Weights of a small segmentation model: decoder activation relu.
Rows from block 1 of the decoder of a small segmentation model, named by matrix and row number. Rows with one number belong to one channel. Each number is 128 + 24 x the weight over its row's rms, rounded and kept within 0 to 255. All counts start at 0. Numbers have three digits each.
After each channel's rows are labels from the 100 images, of 14976, where the channel reaches its highest value: "top examples" is what is common among them; "peak on" is the class under the peak. Only what is clearly more common there than usual is listed. The data: rendered roads seen from a driver's seat, with toy cars, trees and houses.
# convs0: first 3x3 conv (decoder.mid.1.convs.0.weight, 256x256x3x3, each kernel summed), inputs 0-127
# convs1: second 3x3 conv (decoder.mid.1.convs.1.weight, 256x256x3x3, transposed, each kernel summed), outputs 0-127

convs0.77:168114139132119147118105140117149149133134130170127142130128156110136144155126163154140132112140153091142140161096120133096148108129138148170145129171129110147155131162105172157119117126120131130174122166131140126192131142128151142144134138119171142147170164160125142162124176182121120127179163162121166133133171160152115122152160162090119146178116155140099138184122160153131105128116
convs1.77:113144100167135113171135120165128156105162146104154136113143155151126125112126092115137167152132119127124132129095114113188148145119134180116143166123180146143140145162113131110137164175142111151078159134134112153137109124132169136100113146159152132141189127137100097153095132148115167155166140137135138139142146123124103139110151126152156134082130077104134161133128117109146154132147
top examples: bends right; double yellow line
peak on: road

convs0.11:161140163150117119164146152108182143154150132135122159171148144132160174175136150144138143164117142160133152167151123118189138158124131158170132108134169154141183155182147130161137135180174115125138206138139129166115105163198149124150136120113145136170136120137112133134128133180116123150138140182135162123088105155157117141156138088165155147149157142092093139138121151145132168151132
convs1.11:146103189136148139144151109114135147131140134135146105141137163206115134144140129149147135167130167111160138050169148106129135137182178124155139170148108134127151167184134175131127128121153135150130112139108151121124174179142096093099146124139137140162100136105149187123140081115128127154147141166148120100101141137081154162153071102146163171094172153109143107112176118127129108159119
top examples: bends right
peak on: road

convs0.97:118168167105127115162113155149169151131136111145149156151178184141135119194104132155147174113126144167185138173140167128171096143139126126146119150130137135161173124142093172172139098142163169150146139100125137146162119145129152139135094114128131136133131140164136145147164150142119110149108102156145134134152120140167163155141152131173114148164145112133149158114156144150158105138132
convs1.97:166100140136124154110153113138131093142108154137182131143110132126135147147132133130131094109136121091116136117121140142145108106126160114143150188126140131096122142136145097083110112137159140111139159126176139145113140149118122086138161110104122152138080161129129107172156115125138169078158115116140098120132162129100134131148124108153160119151168120148157118104126138157126134154108
top examples: bends left
peak on: truck

convs0.203:126137130153106140163102156120124172149130144146109165144153144155167139134134113138148166177160138200156126147173129123156155183156124115167116168086134121156127100143118129157119153125131103172134124132149147116176109147136154146147126139154136139183155131153138146145126141135152129134146140134158124129120150159149138136104142131164136158172137156101144156167124182114107139116148
convs1.203:156127156145144151147159132125153146111134163116180147153114179186179153116181151132141139143153138107136174094163157119118091112124204147118130134132149122150135183191149158129145126141127150107112144163120095126110127115151118117104131124132112176153103175141121162130142115135133139148138125132125164146167118136109144153163118117129152164145147117160142133129130143193121134143102
top examples: bends right
peak on: truck

convs0.115:119099125107149151174159094138152139135154157149170157133119146147088142200174139120106124107107124106116169149110108142166108169115125140121077144122163157152145151174140128120136086155157137106105163157122120162107115116123126112082109135120114181119137076132154138126166115143115122126131120158110140121077121138155101137175142088114110124167161124149116126130113162164142177143117
convs1.115:155113178142103137092134122104153148169123098151112093158129152114123120179126117109161077133115176170194106087081127127135145159154141096156151164142069107100136081112140133113116153143114156167129114115119149113132145163098087133109158120163152120150124072140103146136127108123150143128141137145141153110053116133114161120114084109137156146129147147118085120133118138115123084114115
top examples: truck; bends left
peak on: truck

convs0.237:154146168128163129152149157139168156155161140148136152137166169188148141141115140152137139116129140150160150165154141125155140137180166142161108145158145125181123156173123125167150138170171163156153157133127150162146128147145168127162132135139124150132135164126130153173134159152132163151141138160137131128125129155153105130159144099160138149162150136132132150129131146144142132144129
convs1.237:151087147140112133132145136150137100119150151133171147149108161159124125124127128130084110127132109103141138147124163156111154099124130093152135146084162139133146164161190125124105119145141084111116180170164095141113108149133139137153152120180119153165078132159124122108168121130154153130119110181112122148096110130115124115166119095146119123143125121121120150131158143131134145166111
top examples: snowy verge
peak on: truck

convs0.96:110118144110155134157123166110126164166150143124082143143113135124161135141153058154125094126137148085140174162166110100144142114137121171125099154128139129157152160163093126169128174171171152127152080111138118159167145160122133114114121098126150160156120128129142155166138107161139143173104143143129118134122125074125127109178130133108113140144147094109131121109115102149098119131164
convs1.96:125130138130118123120102128146105112159147067148132093148118163179120152155124145127137161104141180133100123125132123151077077147145108111152155132158132156120130145121131157079109126095092114167144158096105147117112093120135161134120109142143141166127101111130113133178106158136155136124114111112108133153129088140124133175135117114116160148185131119134162113155114182142121144132136
top examples: truck; snowy verge; vehicles: two
peak on: sky

convs0.249:127124150127115152146147141151149119137157131152153112157149113107143129119157118133104146136156139187136109131162120159138118163124126143162160128118149169115147180165136122100093154139179141170116158102134143162112146155123168130150124129123130154172128116126136127133140136175123101171143143155143149172104180152091141129140165155145157133170167124159136187139148166122125102109175
convs1.249:113143172153157127146144136131138148140146149166132141131119156166113156138128117153139157153127151112132190125110186134136148145119147136113179115159158145126139168143113156118126145123150149133123147168083104144156152090137127151108116135158120159132185154114161160133141124119135147130147154142140101165167104122144101118140081095098124151123142142157141174177156140149164166132133
top examples: snowy verge; bends right
peak on: truck

convs0.241:135168170115169154161151121144144147088118109127130152139175157142135150173166167154103189136142145152123130119127133162153118102175128125180107124115132142141148137183120179122152143137157161135135170135106109117174133090106119131146122132147149184124179136151084151142111144128155171173124120160105131161133116154111128139155109147144127143178127156159112184136123166134173128116135
convs1.241:144100095138157130139144174145135103130154122091132088140103188139192153155137129109106143123120108118157132116124137169104156131151131184173156124159149155123143157143077134116114161114102109164114164109182179145158152151128158140149193130148139122153113114165141153159110133139130152109153148150135152140099145142135144179147110141149109125128123091146120143124143134113101120168161
top examples: truck
peak on: truck

convs0.64:127132176107108146131136154133138165153151129106144153114157151166143145129118125106136170130129118179158169154145090145163085153135168150125131140138128170140112134166129136152158088138189120125158120131136141147157120141161162145116117152133124138105127142132128113154171141197137138162071119147116189155128101151192140138130151138152140145153154118119151183150115142148170156168107
convs1.64:144152155163125128141108177137119160184144135162115134132177119096105144140112137146126124127121196139161174154113171130177171103114124100123158134126150097132129105124135174138113147165175164127132180127164105119178143146112150136170125143145120142175153097129177135102144159147115132128185161145143090122094169089129169087143117132166137120108126175106117142138173118115113115144159
top examples: snowy verge
peak on: verge; truck

convs0.124:112162182084129105134136122122156153121147109131163111131162159148126117158127127151124081125129139092123184091133127143129088170139139122129132164135196108148152147170153131136127107140185184139136131135059135135126112156110169148106096156123143193104149116139120155147137144132163166141134117161107143142132098124143101152201120121128111110155143124177156155143156141169125113135125
convs1.124:160140131163150106150112142109156130123163133145091130151130128130143102137125146110134145124107148162144124133137092141141161126114119128135163137162100150120153114082061113108151154134130157130110126156198170133119178135119079107141148176165153109147131121123115115115150158129113124089138134122105131096118141130110114115100074165158122126083098158149111147098111119123126129147098
top examples: truck; bends right
peak on: road

convs0.92:145157137167123157151166096143162144096137142160119127162133109104123100154134079122123096138130121133138113127128116132110094129156168100124153167141142124172151112134212132156156103134155164150117135136134123105121159124157094149116138130140140140141092121159165135153167161132119133095122133127160145087135146146141143152109081129150134099118142080071158161130121168109136108110161
convs1.92:103142123131183121123118133160134167081163134112128107078094113167147146095143160136118180130137115130107193133147152144122142137110175168095108089097152132123111158150134135124145165139123116117091166169103087155168112113137128137157107133149114135137205182097142142133132107120149101151148137113110123165133101136156101107154142110136109112117120133140123140154144145170177160132120
top examples: truck
peak on: truck

convs0.52:100144185152113181116150145111126149134142119166140114144128161161115087141166107144132107132132126134147131112126106149094117165176132117171125185163123138107131126140134117130123098118132140150131159151126142142142146149144156146121158118110157128120118104161151138117109139170097160122111127163122173108159128179145098155161140113138102138164137096125142195148131159142115109148129
convs1.52:160138113152165140179166138128145132134154149101165122115102148148178140115138153137125138155135119106122184143119139136158146082123140167147117114128181145131112131132139161113130117152159122139109196190160108123149134100131139113174157155153097133138147169124120115146186132120099102156154143161132109174142165133112122169127122159179157133117126145152147136131112145153124181112150
top examples: snowy verge; house
peak on: truck; house

convs0.216:151127174121172135141131159113152138151151158148157150158149148147158151125177135146120146134125150156158142136151154151109122144140122140175112166141169156149127146183139124141174143160133126135161149089133142154136141156155151155139126150146106143154114149105156133163139153158145165163162134182149178160178158132122119150158168157134120135186147136135139160146149172171132141118196
convs1.216:135132180175132144157127137127124134118116100161120142120106174179112135146124117165144141140151167109148191099134205116131150120159145120116144144121142117112155177173140171132107141157180101143120152172122093136140109130135137130134152133186135177105125126146132152116134125116125153145132154173120122154122143126101122133155104089132174161129144121174156151140157126116139140119105
top examples: snowy verge
peak on: truck

convs0.172:123183152095130141151158126119170152142147108162142152154143177130151140171110152156135097128156162160124165172118116124180105148108115135100123138134161193158142106161146139146105111149142165173118152140114108161143102129153164101138111113140120133141127091143106130123141105132120142161092127172115156141108107144163161133116119117126138129142140120131125138112143171138149125128158
convs1.172:130093177156127128139104158141122137132129135148076103139153108135122161117166128137147149119072176133193164118139168110055147120148108116123204134144106075130156173117121166114121165139097106136102138134118153119133153147131137155134146109091167144153155117115164156127110181133093142114131159164159131106135143118133085124132097130097115141113133127132120157136123116123104118125120
top examples: bends right
peak on: truck

convs0.149:163146160151158134140155145163136146148172123142161151122160192170143142153120137149162149146126123149139127159145134164140149137134116140174132169159167124173141163182152116135133133120110192143146126110114169145127149153144154132123117144132169165161158161130131165139108142147149171162115159168149145117133140155160142156177150135145132164157146157148142157098135138152155145157133
convs1.149:154132100159105164154154180111124118157149138119158135146105162156137159167183129165129138164152113105124158106136159105119154120104116149166120113168144126113179172133116146124143104112148092131143141181143095150116145151159136134122143182143112121163081150148123136152148165170127142135133116121094114167134134120134117148157156117143137165138141151138147135126129136122121180137139
top examples: snowy verge
peak on: sky

convs0.194:140143157176154124115125172138128136160178136116165153134168158149185138147111153161127145136136139105148171174131149182144146162114128118122153154119176149155153140175140128146132195134103127160172168129162108149126129140154158128137123139159147139129151136127146128095124142114146123136157159160141136143137150105166173117132159115134139141162125178136136155136127115147182132147122
convs1.194:138131139123140133153189144098149155125097127138121121113127163163163142114193134137172107162140139171135120144162133119122103141140111159158096099116124140145147107168112120127158142148129131125129135148090109139139145116155142115118113146135093117097072141149139152136139137125124138186140090149145139158141127153116140176130138110148187195166125120148164118099134144194110166078121
top examples: straight; vehicles: zero
peak on: sky

convs0.82:095165143109147121118141110142124120102086122121117130141164128155140086135102101152147116147130100130076137116145108141149118151129156139136143137127161179156117127141141125133157135099139128111155149168139150140156158110130187130116137144102150122126156167126123125151137125139115117162134129168138159183154158151112126138164140155119147158172131147132142173161109101151141171109114
convs1.82:121137174122127107132100145130129175164118107161099103111130144138086123130099111095124130142120191147174128172102128138155158142140122125124135119137078151126103080132133141137123152168147151169109153119142166144134137145139164144161118133149158129112126092132146141116105131127107132151139121160112142126078139121155124114096082118148146118120067141122146145136159142116117116130149
top examples: straight
peak on: truck

convs0.9:123160155134112142154116146146101137134161108156117177130124153179115156159119124177163173149133175136149147152145155133136106118173101142138116118137136139171173145175136125151125153169113102175143131121099123136126089162160161152156102096129166141154169114108116147142094167164128134161106155146148132134111121161126119117163148122134162144157147150110108141145109114155144134139143
convs1.9:177134105130151149148148149154163128124145126081166166144148181124187101132136145141121131114141141149123118117126107158149098113105178124140147157162180133167140136151138149145166105134118175122142176130144112133136119151105133109079116150133104126153079145156098111172155164151133160133120137117139124132153107122114154174153152148181120134137171097128133124101136145097139118140155
top examples: straight
peak on: sky

convs0.205:122105151108072158135122151098087148127158133162093157173147153159102142156152144130130113170121166139163136159123125128140159121137114113173148146152121113132158135153161167153125108150147144125138104141127159134128151186112139162139122161110096118150111164144142134161148179158124121149166142155170142098152148135111126137121133171143140164157127149125148143180144194121104127133139
convs1.205:121130149126183123181120157154149145122126154142155149143135143158170122093182129128137146133142144154113125129132145128139091114140152166131092121079158123142144165188141138123140168149150144102101141154125078140146103129164130117117099120121147151165150128145144142131144096137115130182145155151129150157157156154124122124178140131115149146132168098117154159097154138174147188117152
top examples: bends left
peak on: verge

convs0.220:131143131182125160149159145137151128134122158148132140115120113156156128114145111144150132152136117165139152138160138147126144124168146159153147189145145133153104139174156073150093159111134149115101115147143166177132151151163132107129146106149122145132135119126138145148111135125134139145139134166150138089110153149131114101135167138188185164188140151109166128158101141169132161121159
convs1.220:128088145083152144113114135115120149112134118126145135124115171172141158161151147173086110122150122105108145117143170182085091123128163142144124119135132150118130146171108177140088111156133092132115180151098105135122102102118151135093121119132087173127124144156132147145125133145152148140110128128114153176120096127113121163175135089100127145149140129166126124156143178172121111126128
top examples: bends right
peak on: truck

convs0.61:104141153138143139117161112128116141127157146153140138159177171135171144144133127140100144156121089160155117093144103164125121175120148130141172178112139143160137155173095156141133139142130157123184171141181160174121149161181124114127152147160152125136116150141133145125137120146133154127106153133133135137174168170135133176148143168109116169139173137142145181108153134145153156132150
convs1.61:135103198140118128148159129121108134131084124138119156118139132166133159101153111133171106162143162088157177122135163098107118063148112151103114149099100095131139128163196156156149134170117139116101101146086120089135126129146150158104097118086096163119105130130157180116136162124108131149126143151154143156149135144106129126149118143114151148176155152150153134146099132183112134095111
top examples: snowy verge
peak on: tree

convs0.233:146130134150176126139125126140137124142138137125136134132154165134126119133130145162126131104124139094139169141128129149147149145099145128127166102185186134133150148175110150109139161151142148148143160142155123173121138133135165125145122149128141146150180172144115121182128157137146112155139137142123147143123128122153172145179175143116144107160128183163120160155142157145151115144142
convs1.233:137153122125146145129173117125110176107093122112133093090106135135163165093123117143170090139143135113143154135118133117129100088123148173123099148156087133147111098145110154157151109166132155148107134137130112105152097134134159120099120176150104124128119142138105147111128115119108165151161108136153207150150120132117141169105159173158143124121133121122142128140104120137078121098156
top examples: truck
peak on: truck

convs0.123:113169066146146159151129136151120128080106145112193153148112108114100095152113059136154130086121145126107179165142146112125096111185123132070126128142138098147125102096158123131147114119137184122144132108130161107145105141160080108145113092115111170082119096131178125187147178092159118092126118048151125123102108125135140101128111124160114104138116103142148150150103113094135109113141
convs1.123:123116139134151138113107120169114143129150123145115108140137111121110134138134144134122143086124154128132156140136182168089101129133150137123166106160117148129116144123105168101118134107115148154100141118109110159149116109087167136146109098110095174145120155147109165165126135117146114104150121134112114138127064132114123154122085099151154098160106125126112121184147199139106088145125
top examples: truck
peak on: truck

convs0.242:167120154140160141126123154132139178192161144137130160115174163144152154145110087153130148139182146116165159142192145129120135180139158143151140169160164124163134123188139124153121141173156162154141178153117145162141115167152166133154139120143135128186132161141140142169133135140132132144140157150151147160142122138145115119152131142130127162192150129134139143157143137140118121173142
convs1.242:162126145145101132147112134126188130107133107111138135165104158124180147148150162155121105144135096142138151080149149107114151136138175141144168178119168138126149157169160166141122121130120115139117113136124119128152139156143122132124170112151141187169132155119121159147141097160132142141098156140132142138127106103091155147172142099162148143138183118152118128141128139128139152164144
top examples: snowy verge
peak on: truck

convs0.162:066173122119141158153118100122138134101143097133132169162165154157145139136117154178100123114118145133135097125139123156125100129131159104137125137175136108181157157171160153128114098096070160164108097147102111167157094136149155148116112111099099139119122124131095117177122128155164145136108134141156123134124119134162116144138135165105120092170118105115111149135082168141115109104174
convs1.162:119129143127126116089117130145110151127130131139092112090139122158103156106133133129172164122133186118121155176128127145111130150121123156076125110107111132155103145159161143152169181143140137121121140150076130150119136120187175154139087107122164144120147168077167177113108151110120108160131114103140143160144122115157108089150158124110122145137126179112135150138141145187137161106111
top examples: bends right; pine
peak on: sky

convs0.127:140164151121132128154138185124160130162178118159121106123162188191145171174111119130106124135146152125136154127152146128170123148173134115143090155150145119145161127165119144160127117144142181139153143119093116150144130097142170142103129133131127151100135099127121166153142126140141151181135130145151114176130146092174134137178166104165139128162121156122147135107156142133117116149161
convs1.127:167123157137102175128143161110149142150130143126142118147124165115166174190167166169150099139122126144148127145090111133156132070115112124160132161141098098135144114151123155120159155161119107112160136127162110109125113182155136077118135106160140145140104121132136150131152131135132171143135103175152162116113128187126161138109115132143130162107167140133124127079141135163108121133124
top examples: truck; bends left; vehicles: two
peak on: truck

convs0.80:128171162145155135133120146135159137128132134136155144172160162138155128160142152156138136119126163149171153135162171157146168148121145130164148164169154143166176161185123128131159128140135143167153166137159119147140112139162171127174117140140125135148139127142122158165141145139164183156138148162141128157170140138150145172158177114133130134171143156126133158138111140147133137147160
convs1.80:123110123131107106111127114110106144115160121110127130098071137127106161142112137151129131125139120107121164137116100137124108124127136155092145123124085144133153111124149168094134132185126114146148139131096151099144161152129160130139179117156140165103143145124134110135148153107105092117130068149151138125089097088129140111093102156129151153136115128150138147171143138154149168092120
top examples: snowy verge
peak on: truck

convs0.62:100159172141162130121119132135107141115162100144098165073163141132158134140141140133128167110111147129121140149124087151127106146139132131152078132136133176155096105169089121134175170144091148146138156126114149175137117135100159147155109125159142123147138129153107133136119164176132183105095154140113137157122119142157116171173155092134117114159117115133103139129140203138165116133132
convs1.62:140131163175141132164175116103159121135123135111160101094092123147160138081144124122156120163154110112147145100109130100129148060123153149101111103113134154106108124138149162119137153179143107110115162180142099109139117093147145139184144151124130132105168153100111115130124124123095106163145115161160120137123178122130127130091164152146155136139151112130120140156091124173136170082115
top examples: snowy verge
peak on: house

convs0.146:156139146149122137133136129125105131123141164154149139134140114154149172144157103111103129123133120124189134119150144128114165129132151126139140183162153124124121155164128163150126119173111124132164142125157140128149163170148149143150159158158112154119150148152128146135142110128122162175143123149169159097145188138145140159143187142119124125125131189135124144132115154146131150154184
convs1.146:121124134089144119148113160127119136149120153117161159118137155142138149130118138192142132119152117110088166148117155150144093111121133138131096092121161122141158139154112114118134158163164137092122140150096108150151085088148142129127093119110128180133164123126141134183126156153142151143132111122116131199139129096114118100173143108105127162174154099176147146135120156159159153115096
top examples: bends right
peak on: verge

convs0.18:167172179174152117143128126158159154128161101126111145158130139160122112175149152164140130124142161116127167156152162144160131138155135124130107126160132141166189109189140104123172131122141202147159166117147144123154103152144164144134122114151153126115136088135109128165138152157124130163142137155119137138128129154143118119159164129123173123156150141104095137153103136141154176156122
convs1.18:140136131112100104111132108127151158126099088145123116126104119112081149138099176104157118121142135190138095139131082130143150154155127166129157164157114178143157101151108127110131159182151125161157123140148176145159122136137118116175166143124139154097143119146109152172141122140139145119149116126141122111102123137099149137139144098147166147143150132130147134120143180140114129134118
top examples: truck; bends left
peak on: truck

convs0.218:123150170162129131150171120167137166132117113145150133140172138165152145159145131122163145143153130172132175125134135151132147141167141151164147140149122128154147142129165141124142131139153136168147144148121160129173170126154164132145129143128133145130162158152124157112151160136148142149157154163180149165168142159132127162145137148130164178160127166174145165167148112162147172145152
convs1.218:171153096123169136164125173118167130100151152130161160140141162153175149138153153156101119150131121109107139168135130154155149094126151158134101138146192141143144160182096104162141160161137133098133174151191115175116117140135138118118106155142118112105120164107115104138123140150132172157145141137121135147132175150144136126150177150153114118104115161139155130114132121152132142122169
top examples: straight
peak on: verge

convs0.93:127112165118142150123105174126143166179143129172130156120156146138143152142133121119137133130165174148157093156169131149140121150186171121152142121146170120159119166194147138159165134119145197129157145141126142153136132165143144102170134117136134116114125138134138162160189115138127124134110134145156118173116142112131124133143136136107141120162164150152143129104112171143148134130133
convs1.93:157128136141140159154136143112186155139163141135147145180120178097146141182172196180133112107129134131139153107121126123139123114089108160135158142173152128122169137115123173095132130142116118106144158145155124120076157181135103128124146137127150174173119138128125133157115151153130126089135130129110127126119143123128159154134114146118151143143139126160103170136117146157177157155127
top examples: snowy verge
peak on: truck

convs0.117:120144143138114129145129165145121140108157134155133131179159136135147121133116110129084138131109155177085112133100149116135128123117176112135156144144114123168143115146118158150082137123139152173125163108195158113149105117156151156156146093165118126127125069167099144166115149178127139158149132122146138123128128167162141129113151121158116120125123151095102154124138146137133140136151
convs1.117:141144158134163115169155124115154162122118162110147145117125146162149126101147137091143150164153096122131173158139152123153141122142140142104107135108179129148142167175133118106153151149153137078169132177110112185150134117159109127114106155111121151120166182128143125126138147107129130161126112115136138155155153106119149098149138092117118196136156134171150156128133103167167169112108
top examples: bends right
peak on: verge

convs0.7:131181153104154170185150157142170151144169151164159132174140175129132162130158139195106174145174131131166121141142157135137123102160129141140151091198144110178117153191120116143158114155120160153145138140092112152138113164116115110174153148133106142137125114141117098169131147156131121136118132170135142124148086138143136162149142146153149151162128126189126125104132154127155124153117
convs1.7:110089157129131103109109095124122100133121104134105133157079115128081072169126114053129102119126142143140091125147137113108129184148119120154132156106128154114166119106171132102111132122088133161163120092125171119138168170104125159114189112120143153119126087185148136147145168135174140089128138105126130117098129131104128108162079119092141125164138101149128150155148164145151120108126
top examples: bends left; snowy verge
peak on: truck

convs0.182:139153192134133157130158193158127145139154114150119166160180178155169131179144149157143154139142143127146130137127149144151142130136160120165172140183124126190163162174157180171140143121147172138147161135128134121141133144121179134144131128152126137151137151137126168195148149119156156149108123207177148114137126155152134150146103138138131146141169146118140128140134168150135124183152
convs1.182:126142122114146114178129125109158161134131155105148137104112133127140155124096139098148148155164092119127134153117114118171141153170153142146079147090180119131162144149142133143136163151143105107134150147095124145152121101177114120136160147111164119133185120113112106108128137171138140155181144126150081151121159132121131098142152115133132166098130160121157161126146133122167181091128
top examples: bends right
peak on: car; truck

convs0.68:095134133160155159147142140147138137124152111153148130100130158155172157129146144158127134131159119163143127108147154147155132143133119141153142123130146134140086164159094136144143153119105138134133142097135138157134163142112193125123145126121135176146159134152117151112129118193138162116184147173142149127120122135143150155169138150138155104140115140103113135149147155130149109144184
convs1.68:131112129143144136137159088091111137117108119118155119120114140152132101135116128116163133147128098080120175126105132088140138129142125117127081148122156119119168140146148135104149148135171128081143138175116097134134128106162136149128129170128108128090151118127163103112146152113108141146132117112130136154126163099114118105147174120119118153152146137148157158159107100141170164078089
top examples: snowy verge
peak on: road; truck

convs0.157:155140124149154137138129143125167146119128141153154156162166111136174164140142150141138143179175132171124154165156120099158149118171142151115114160124170163176134140180142158164139155162158080146147173155134120153126116134156166132155155160145121150143115144120120155146156112156131143169121094143168137143111170174145143139093123110169119113171128151128114115168094177137107143140142
convs1.157:114112190114152121140116110165108149148170078125137095116106111165084112129149140150151145116117144117169139082133164148109103178118123134131148132129136128125153167150145147104110161136115129145129135117059116132123120141159160146143102132125136153145172089101150145140104134139147117138129155143130119134124077103137131136176124104095122143143158136139110142166152144140158130140123
top examples: truck; vehicles: two
peak on: truck

convs0.215:101136153119131156131139108119131166141118132132159147127161135142124125140139124103089115127118155131194152131131091125141136136174153123122172155144173107120113150100087170141152091127161137122172117114143151160160164140151123154142086121128111149083113156177134124103171173142173169111120148102156121120153143132147091136148108144162118123092139159154144145121151131110139128143156
convs1.215:153167103142169120140161146100133151114117176123163116111108135150174129071134143125143130136164099123089173151136117135169141097110134172116094123110173178122096138156102109117143158182171142105108167175174098144142112106123119093145115172152107131136155162112122104136122121117127131148164127135139144170157168151116137118136167170133137142107130138145135114107123110183126151110132
top examples: bends left; snowy verge
peak on: truck

convs0.210:107141138150140131169123147147145168150146145157140133150136142169162149146147151115137162143145116161160188115146116142151135167172139143169138160152147103143116152157160143155149156118148143155151117123158164115122143146158138151123120131137144174124145166132141170142143194157141148142161152134132154150155160152133143152160150158178102158156139148160180182140158161111135141129167
convs1.210:169149131134143137164157126097147121120139160113158133122112151152123135079144127146115094170151120139119166171114124128154157091101113135123116133084142177110124133147109119134116133184169130109122188195173126176155108115122134101108142164126100109126156159125122089097132105122106124133156127158143131135147166157135133134128136133142149108086116173139152146116145109159149133124145
top examples: bends left
peak on: truck

convs0.208:135116181118138163130138140162116144161136171179153136136105160162159158115145146114137162169147115169169092160140132163136137150148140133177134140101145136139118155180166150123143153137127150152133148141131127139168132147177156129144134116122135170122134128174115159162154146156160151159151128214185122149107146129128129164145156140160150140128101148127142147127139197135118144115165
convs1.208:145146141136147152140144160123158153146126175117161142123122156155146172101155153172134138132170141110127209132146140144124123118122100151103121131110148138121136128149112147125159153166178159100129145174143134151141141113145131140085104151120095154139157177086165128112126137123090102150156134130104143168165160121124147115178134142093111165113149152181151158149110118181187176140117
top examples: bends right; house
peak on: verge